config.yaml
tokenizer: "word"
loss: "sigmoid"
encoder_activation: "relu"
encoder_kernel_size: 3
encoder_widths: [64, 128, 256, 512]
text_encoder_width: 128
text_encoder_layers: 8
text_encoder_norm_position: "pre"
text_encoder_parallel_block: false
init: "trunc_normal_002"
beta2: 0.99
beta1: 0.95
Rows from block 8 of the image encoder of a small contrastive image-text model, named by matrix and row number. Each number is 128 + 24 x the weight over its row's rms, rounded and kept within 0 to 255. All counts start at 0. Numbers have three digits each.
After each channel's rows are labels from the 100 images, of 14848, where the channel reaches its highest value: "strongest on" is what is common among them. Only what is clearly more common there than usual is listed. The data: drawn human figures in many poses. In brackets: how many of the 100.
# conv: 3x3 conv (encoder.blocks.8.conv.weight, 256x256x3x3, each kernel summed), inputs 148-184

conv.227:108147139092151127138170119126095106120152143105113132114156141138137180161114144102184143138118110120133099114
strongest on: lying (53); lunging (47)

conv.74:122136103145143097114115133081136095147108093107113104117112111151140109186111063123208126142099120124167121136
strongest on: splits (70); brown trousers (52); grey trousers (30)

conv.159:091091118138093126130132148113132067137166115127131130112129083161092113130099078096121117084128148158144128116
strongest on: running (100); brown top (25)

conv.70:091107123150218088099141125144107125119097132152135145097123142130090167122146110134118146080155116121083072125
strongest on: red top (97)

conv.85:153094112177118152145107122093070142129021116102146119100094117126146134198127107091112123128130135116126118128
strongest on: splits (90)

conv.204:145156129142124134125146119110104139140144109102123190153122173149156092130134103120130099142116116112075133079
strongest on: walking (81)

conv.175:150099129108172148113106093130164141169119105131129100130151122119168147150160131095111116101121088106142144154
strongest on: red top (69); hands on hips (46); lying (30)

conv.50:144143156172147126099119141150113111111122074141146133137134138103130127137087119107130152068119107144089125140
strongest on: white trousers (68); squatting (61); white top (34)

conv.19:127127122091109108110140140096156099146108101124083111095134125094148123123153131116128122111126123178088108145
strongest on: brown top (59); hands on hips (50)

conv.216:112136141104109101133119174117103107162125138150116134151119125129197114144117100171118118130141150149157122160
strongest on: blue top (61); blue trousers (44); squatting (38)

conv.191:146178146151089106092156153124145146124123088121127150135131134127191145148113123190129156101127123102135091121
strongest on: blue top (74); blue trousers (33)

conv.187:131140163104135121183114139099111156134101131104154106128135116105123139109167089122099145138141141088130144118
strongest on: waving (56); arms out (44)

conv.10:185163123133112111092121139104096140128090115090151112105100116122136158106121104101125130125122140134144106084
strongest on: walking (100)

conv.150:122104096125131140095117126115122077098133165140178093115124153137145255134123126116105151127154134139146088069
strongest on: squatting (96); white trousers (25)

conv.184:126116133131084123117113107162124100136134110112111141122132143124245137153168076143144173115115115131104145119
strongest on: blue top (70); brown trousers (58)

conv.48:233105140150118141125127125174170099113110134151121128115144130163120125150109140162138148133112134169142134146
strongest on: walking (93); grey trousers (34)

conv.198:103122139159138117120143111102172146123092119144151104056158136144079152106142134109126148152145098135106150117
strongest on: squatting (52); sitting (30); brown trousers (28)

conv.231:151133128117116149155127153148106078121105107114201127129105146170129159168144106100136144123157122095146142091
strongest on: walking (100)

conv.111:142124120145102121160153111147164160168082117156117150110135189133126130131147144095094107116167116142141145108
strongest on: squatting (71); teal trousers (33); green trousers (25)

conv.158:113123094126107118135087116106153112141069125135189106129101143124136141152121097143122135145145122141120142129
strongest on: squatting (79); white trousers (46)

conv.176:087120122155107083130106131125099137106080129100119161149175160146171097126120106126129135119138144105135125124
strongest on: lying (100)

conv.98:133098138195160113115122122124113135110106106145131147134139118137135133129131081117143114052129165100144129111
strongest on: brown top (51); brown trousers (49); squatting (34)

conv.64:120164114116064120162120143120157129139090146136120113143138143145189121142108119165135173139146114116137127137
strongest on: blue top (86); bowing (30)

conv.247:150169162141154166077173122143104112128123118135140123090111154139124111106123095155123121149148128113135110141
strongest on: squatting (48); black trousers (44); grey trousers (32)

conv.71:145075108123159138133115130149120132151117162143148111102131136150135121175148164123127146068131155103131098104
strongest on: red top (52); red trousers (51); squatting (31)

conv.215:132123175128143095097159125154154088119113113096122140112150182172098121088123154144081156142182115169094086104
strongest on: squatting (100)

conv.169:099114122157183117145110147134140131114098160137159173139151125120145139142113134133134151072121075099099123096
strongest on: red top (63); bowing (44); lying (44)

conv.63:097125134115114150113112102095068109104110145145102184121130194109128134080116100086092141141149131087093123119
strongest on: squatting (73); white trousers (42); handstand (27)

conv.29:102142108136127114111113140138095111121073149170133099109125109117159080152133118123114152161092165097123091118
strongest on: white trousers (78); squatting (34); white top (25)

conv.106:145106133160102124126115129163124118157114108133140120112140139104129141108106098126135151095125117111118091140
strongest on: blue top (51); blue trousers (50); squatting (40)

conv.182:184129088108111112132094166117116113152120167115205122145126143126153134135158147138126126145128141128144153082
strongest on: waving (100)

conv.162:105103094195131101068120135101136112106107141137153127132116100169132129067163122139069118122125104175140116151
strongest on: running (96)

conv.163:164111089116132122132133122148133120137142138100147150149122129098133154114135110094114116115124137132135122204
strongest on: walking (92)

conv.96:135148072107130118162149165138118083119146123092144136124163135171125151083151117123111113121120108131206155132
strongest on: running (100)

conv.197:096131080133134157142123080147151083149136111112110115110122154157131134167091124106095161137110129141113143076
strongest on: running (66); white trousers (26)